From a checkpoint of a small model that predicts nearness at each pixel.
Training: 17500 steps, batches of 128.
Rows from block 5, named by matrix and row number. Rows with one number belong to one channel. Each number is 500 + 50 x the weight over the matrix's rms, rounded and kept within 0 to 999. All counts start at 0. Numbers have three digits each.
# convs0: first 3x3 conv (model.mid.1.convs.0.weight, 128x128x3x3), inputs 121-127, a 3x3 kernel for each
# convs1: second 3x3 conv (model.mid.1.convs.1.weight, 128x128x3x3, transposed), outputs 121-127, a 3x3 kernel for each
convs0.5:489460484407516577504497516520490551514522525468499452486542559532438538505434565464501453568500443518533516424521506510517487513509523503497536593471501515497489506456484513520521565534485
convs0.6:519512518513556519537520463531513516497506534461455530529486507537453526505479590578541483513553529491525526422483435467439468488505581557467542534478612609508484483427517519523570539557576
convs0.7:459528572441458483370349340416450390481494453588573551608542534545522522424425455609581546526513547507453477529516532445490548431501535473446466439461491501561512414424414463409410573552532
convs0.8:473491451483548596450572555514486440562499490606571523511554538461441512577551529510464445613499420673593528470487468516499453465516540526516479509489505516528497511511481516485448454500462
convs0.9:548567554488420392510498441406460388493497527457539512505484465458582508530607614529550615477546498548504501628596583530517559564547527461501542511537538613550585515583568547551580544519502
convs0.10:465457459512435473449481510635569538598492418568473449283522526561590531480476575566507643641515641583504512374526620454534527538561457458520506595519417653492465459438474498504457564482493
convs0.11:518499440449455531539556516564612584491415458493473532450485527490461512438467450521515404655580406596495418405470466529526517510470498550549571621572520504446456579601626521500527583564523
convs0.12:518558550533526489409478498582510522525510417452457473505522443429472381514500529455442419438478476463496563494475490444472507521506547480535515484528565440489465443587485523594506458462516
convs0.13:539508479549486471628561515422527562519533514514518512472504518538575579514501497514588629539564605610524465539517494552571534518527449409506520538533489626553522523483461558568566509511544
convs0.14:486480507433508520463485509551559557472558545454493540500513512533439523499469530483496468481516477483514494458536479530499467483446491493466504550456509436479514464436455488513520529517481
convs0.15:471491459503523466566558545511491549452468464436447481583555525583555526525470510441435362479465437518519504403414460485486522507535539386406420402468445418483401465550529531561515493506537
convs0.16:459522568452503479352450542582511364550498413575482413366443582447485588528504494456426601437420535432490550285506659447531604583597544439488528583538486529487489541467498556531514487434485
convs0.17:491496527536566561421485508441473441472494507572530544495527537540520505497479469545477434547503496528569583483467435483477451549561591495510470580538545519556524401419384488484474514522525
convs0.18:569479537441476559434516490504570569458538614497501452377528538454432520554437562446502419509497451521565556436486448514503483516433444494532553669482518479445469453459431537500464533504456
convs0.19:479506486479507522450487483414471483504531491616599572495501527543504544422495549428433437494524483504579522469518479468495499538545618420462457553502508499512546490524507509535566570572585
convs0.20:343479441415477440616570512676561605517453499463455483487483447475502470491503512495486453489492452566509480377451482420508473480527522434443490328429442462516476451516469595581539544546529
convs0.21:512528562517479451446448470446431452500480507505515583529465568493512429388410426501470502431419504483409460465461534429449492515517490555404362530454435517542447526452443501396414555542521
convs0.22:545500541465520547399503477555554531480532576464463534508507504532445514598507530546487489455480512414474523406478457485466470509431479535455523593495523470452509443449446513532516487510505
convs0.23:495458498442522591499505487552512523425509544487480476489507534566410552554488555515453485503493535466521574379504500452478477537510552530453581584447508526490483501409443569508532533545526
convs0.24:526487495503493474557503489388487482460528456550578582567502475535479493407471374549587624388491553324417403598527544561524490440472424575553545401479508420503491463459479512519494458463495
convs0.25:521510512499471471590522518471467511461525549510516504481502480490540528552543502449522550491532546622584503561532513526560578493513472449497527454512502573526535549557500573537549518519530
convs0.26:441502526497535541401552622601468415550414502632490465296535509535499481490537479627520519670525479684553415376511536450566462435497479540555503618515486569536465492487413514509474464538534
convs0.27:503524506546522510481492509590453432534488433482517479465518481389504445470448378537486501511486497514495491459466473437455446475471473501510470500474491439512484492516559561499547541472500
convs0.28:621508453561459437564445381328480587449555597397470557624467405584448431510443505596548422502569477394528493672426372615455445566479531653534469584551562448506554392460497439454513518512516
convs0.29:571550567516471460496460451414475417464481501460524519504501449488555532580625619581585622522575611565528505658596592533520567555568578443464491438501526594558547490589560547544570504515516
convs0.30:541545467511476502474495487519571531421497493465480580556561558614450522451512531479467488475468514471500554523525564464484480549414442590448482639443496513510465546433383541439450535482485
convs0.31:536511562446491567414486491519547534451558585473488503483507498520430514551513541493454481449473512421489564442503447515490469545472487496482542587506526464466465434476423492532498483524527
convs0.32:547523536452497516405516467501567519443550567471466498480523517516439502555485525489466437446471481430487508422445422513482474500427483504442489618479517464464496457459445509538523501499487
convs0.33:446489484488521541604588578637559566491485511365388370381460515449508519582562563510484467519502511541491473369445434428503453492529469338414473419469475473484491520523447482510514444481444
convs0.34:529498519461522540440468487555542578477563580469493547494499482515451527519466545493515467509532506478522507473496436531477429469436473493482504529447529432465536440413440488509527522510486
convs0.35:490540521514528552540543564358432363501543527544500506544510443492446406376459435414477498484462450503501439511513516461477484496512524505465486481420489565495521485461510479425476546510528
convs0.36:575550572456453464484464439440489490500503471523550543581550500531548514455453446582592607463510547317397431612565574556539542461475467621577551468536537412469479465506460480499479504503502
convs0.37:528589571533496511448478505511454393533479467489506568476493512462569496409398531422492504429556612531530602384398483417474457522468463458434402492507474537542486498486404434402376521528533
convs0.38:527514544423457540373522532494567505607471517606526435417508571454460500378399539402475478516520445564586614404443547480550519461496464471606574632567470479501563538505442539495513638527478
convs0.39:465496496434447501369468502556507442565487494523507533435405531468523488492511485492511610487486539522522544459513581474506508494470435472543516440471418464429413466469415449492485419444475
convs0.40:438478486530486440596522503501504599449491538396438522435469499561453461566512472532531499486511501463447462443434424551450440604533522572490451516505524461466451507511625496531539483499548
convs0.41:504472507511492492648566565474525570472527518466475484485517498487523519482480496418525571397471500526513464524497488494507506470474442507564553474514531559511527507465426519509501465484502
convs0.42:447475553487501563454553488512520499436528635481430401403500557541435544604504557551419472468453548504543621322470470459492525544518541547480560593461498533396479526439470594480527530483513
convs0.43:522498494539519502501457490476486430558493549448479550501438463449478512576463408623553464584534454487448482517482481535485504525452510501480517579522500553532464438434463467452450505484539
convs0.44:537526478514476495470498501522518563526519506491473468387402531407509450492524576384428476439502511572556583472486545433475430550474409512543518490492428535442420475468391408397373447491449
convs0.45:532577554558534553507514513423387346560516473494531513591518470456423435468464545467491487489581621455538575435491476413443462466452506415393455468488525522538552505499504456440454520529514
convs0.46:365517533428518475529531547733547570480475405507460468437554486394515486489413502473506477555517516594523455348466477471508528464491531496523498514547526469448437557585559560565480531548563
convs0.47:567602601512503510346358409484488451550547442544533465545535449427450448506514648445490535384440523474511587442472461471493554503521553377488499399516545426516473423520497482529501515472460
convs0.48:382433541460517476573544521619480548441497447512477498468546516571506505535463499580557468527534516484491492377503508477542515493535545494503511483508528415469464534557595545570541564557545
convs0.49:512491485539484510606537557502502515477513535504476499444488477479504517529536480409461498490486503604568475528502484496545537491528470455529496515545518588530532516493485540515519501497513
convs0.50:469474552395495476444499542550525554477515530475492524509506533523479513521453517529502433473518464467504533449509493501510478468451492518507551528486556473453524428446501503526516535546514
convs0.51:494445420502460467539479518448492621470410506409430411538499595516542512524498500471509437564500404558545489481478411568495501563493533496471490578489477476446460548571510498589460536566457
convs1.5:465500456482491480521506488519457486491459474471476470494521522497515494479495495508499449521524479500510517502486517526513500476500530516502566509501497480514531632610579612595559578572563
convs1.6:473469496489461481514501507495464451460492492455496497510526484513519468519482444499533528446502491500496476494505507470513539494504489547524479472521501496511467560608645588592618542525600
convs1.7:556552586501493516494493510415425402533535515513514500550563588452472484466470468573610681462465503472460475489514507480493491449459464441469456497517508453475473581544527628581574638628639
convs1.8:452496480434468448485495474506482482594476473625540533499490495497512515283384425521502492509508494451453456567506543539494507535513526522458488558493493508492513574588590507585586568598605
convs1.9:500504503508499496523493527464438434477479487494518528450457449492494495480470462483468392516523498424465465491483484494504507441470430472460456490485497495520509538545529633644587592650576
convs1.10:442500541445491527485514519561498468582510453547493458497486483405468525406468559550487517448480566413475561536478414531499490310391466572457377543464447422448497531541542609621584740718656
convs1.11:497497444486537491577519491521506537497413418459474517508533528489487488478486463544528485565523469464497457556518560538505491431493493594569583483413382455487500433525554569563578590613604
convs1.12:513504498486495465452467462491495489495489488609554567525517523493488508491496490542533537518511518552517467488499526519512571546525540514507510537512550555529540613618599521557562506531496
convs1.13:517517511529516515619579579484480481470483487445480483472474469496492489517494497532530475469500518429472521487489487464476473283378393482479481470478478389449468626619618692713719572614603
convs1.14:478477470489492489490506505502497506501498506498495474497507505485496480497497476522500499514502484523522498505499509519500486526501499506522542508509511542516488712697723611641661508514563
convs1.15:440417356509493432514502456544540561463461474467469490494505518513519534511508502454438388514511488546543521533543552536535569573576641557567593493501541529528567560542532512519518519539549
convs1.16:462495541471500544436468484512500481534502451552506471511499480460486518442482540508473544478495572471503556515488456486476479539548575538490447503479464550534580559587570644640594623602530
convs1.17:526526516470485465494502489445459461565517519579531536517498502478496502325388359528508509506490477514453360467450460513486500513499518458444435532505513482466474573582601546587581693693688
convs1.18:488503490502515488511505449484470475510490512506480513501507486487490472471487525534516496509510486472482499514500503504479487493487523506497512496485490507527581674632599668694661477474418
convs1.19:519521497494498482511501497406381394531510526547545569486494496448481450395414382505493477528520474467464416470468488497494506489495507446452462509502517474481493551540539584571543855819820
convs1.20:408428405477491474506515506580551552488471474469465466522531529503509507505504500467464421507505484520522513594584602572565573523517517599574577520507517494491492571587598554562570618618622
convs1.21:502501524484510530482499496489489469540528522547504489537526560474476487484490483529557624490488529508481505548570524506478467490492509524517490507507539489482477598625683597595653574590581
convs1.22:493476509503492510472487481474503483512528504492472460507502477483479480500494490506515561487484521485480470492513499473477490523507521509540499502519492526496488699676695632620678443431492
convs1.23:451487513482486493511497483526502451520497489463464472510501500482502473491488476448480566477530560488501492497499499488513529467506540535524519495503512431485517586583630586599606584577592
convs1.24:555526549537510534501488502434466463439488476463495485494489491523488505569525548456472512476464550511491524469489464461493466487494480430449435455483472470479466492499499562564551685680665
convs1.25:505502496511505510552550599483480481474482488461485489469475470498494493513502505500492444456495504417470513495497497478487480400416365486485487475485486432463454592591586721720701573568543
convs1.26:399480506381489510460514515520498487605486459638493444565500485486491502391454512573503492532504496488505522669507484613478461534482485627486444641450407535477473510582602518606604587626614
convs1.27:418460478379461471388467470483476499503474487690544503554529512526519512419478503517511500528517499535491493581589571642563552620534541582543526579531494601532514493490507468473480502521533
convs1.28:573515462544494456527495452414481507420502547440498540528486493565481430545482439507479446532458400552483422403468524460475506494453448390452501437482504498481471594616598577620633573656712
convs1.29:510515516510506505502493508470470467494498503518540573447443450486485484477463449443443461484487483446458465485483485487494499456470458458449455488485500514521524613625627655678615597626537
convs1.30:482476485504518508514540512525525505528521521519488465488490516496499468524501477469522584512512524484477482512540511503491464476469477536553520495522497472492470660651710556574622508464540
convs1.31:483480512500508522476492464489514481510521504481448446496481496489469482503491519480480585491487553471470478499502492476472498505500562515530518496490516491471533673676697648668661497487412
convs1.32:492488504509519512468495466482502492515513514538468454510497478481482477493493506512517555501495502507497484501502499481457464541512530504524511488494483549517518686696719623648692445407441
convs1.33:428458450476492491489499495606567561487477464448447444475476500501506513534528541467454437485498494496510521559542550527521506488492485592545558511492495481486497599607607622641623613632619
convs1.34:489473483497478481484488491480489485496511518487491484492510500482487472498488471499485504495473462523505480498497500512499490536519511496520525508517512517499473702678693618634643529547550
convs1.35:493492483445478453500516502482494495543527530616557537594556551502490483461474464542539555514501492532517482544538552602561573508497495513524518566544543513504502586614626496539591505536565
convs1.36:564544576528510532508496510432467443468505486481500489532521545517452483516482495568596687482458544511486510474492467474488480472463460440460434477491480487474467452458437515510497649647649
convs1.37:476483554487489525488493500504490428525512472510490444507576694464496559481488542486525660466482569475484570541560507479519565469514572528522478516540569484524571656620539667613465598561468
convs1.38:466479488468490512488477477495455456541458407583525476462523535432504540360467575475476467525510510484517582498492462563513462502516501457467490484448433495520526581558533666634576728684596
convs1.39:487530603482518581467502550476459409501487426499477418520524544490511571493515597533544631456481572445463541524505463494469404448418357527507463516505473488473474534520507593566549634594535
convs1.40:478434433504476481502497507460528553386469510427483496598515447600521467598518463504457413552483450535481459509548533561521488554480410516544532528518499610548460553611648508578649423504592
convs1.41:520509505524500512613569624483477488455477479408453454482498489513507507540521532565553512488513531433482534500506504475493480323364295503503505468490488387440429489486470670656641569568556
convs1.42:457477537506505517505491445514511451508497465482467488519496468480489495480475513458477588483510584468478474503509499459496533470502540541526473475480501461486563591592630636638632537565506
convs1.43:540523526484515514514503499447469471535516498537496508602569567504482483452466473593564570543506493565537506476453474554484504506509510467458453570514482504482489597659672477502516563572560
convs1.44:477503544491506547482495515511505466486483425467461408492522591494506573523537635504523607464478568447479573555544489494494448433447433579543527521513511473492520579533508647609556636597481
convs1.45:496502525476478478499498475485469440524504482512504539557581630480498524472479489534557616494502532517510504513525559513591681498518547491492505532573590487510540633611535577535488562537511
convs1.46:368435464423494507482520527575515528501443449513463443538525503500512514480501509488493479497501508516531535585551551606552549540492489672579548526448465522478471446508542500508545592599581
convs1.47:509528567478505528404427415491474428522493445602552556462498541452485541469494520503536604471498567494488497487490496502504560545556602488481455516509547563559602648593542643592525572502407
convs1.48:434450480487491500511504505552548532477479485456474471526511485503513496516503483490461485510505521529524513515517514511503512509499507576563534506483485519506486583544648520542609587592625
convs1.49:516509505524509515628586623488483481462480478421460463459481483504501503535517522556558518470515532438489535495501497470483477332386359497499494467483481379438440556554547721703685575564562
convs1.50:481476484512498499501498515509508490493505509498516488488519505479494492470490476515510517518498483519503472483505524468493496517493436509546537431484503510528474684610605609586597523497537
convs1.51:480467283498500407514507456506514602464457490455453471491483537512497515508506512502440335539506423528520487514478582537515547507501542492486657505474533512502534596628548570589547591620586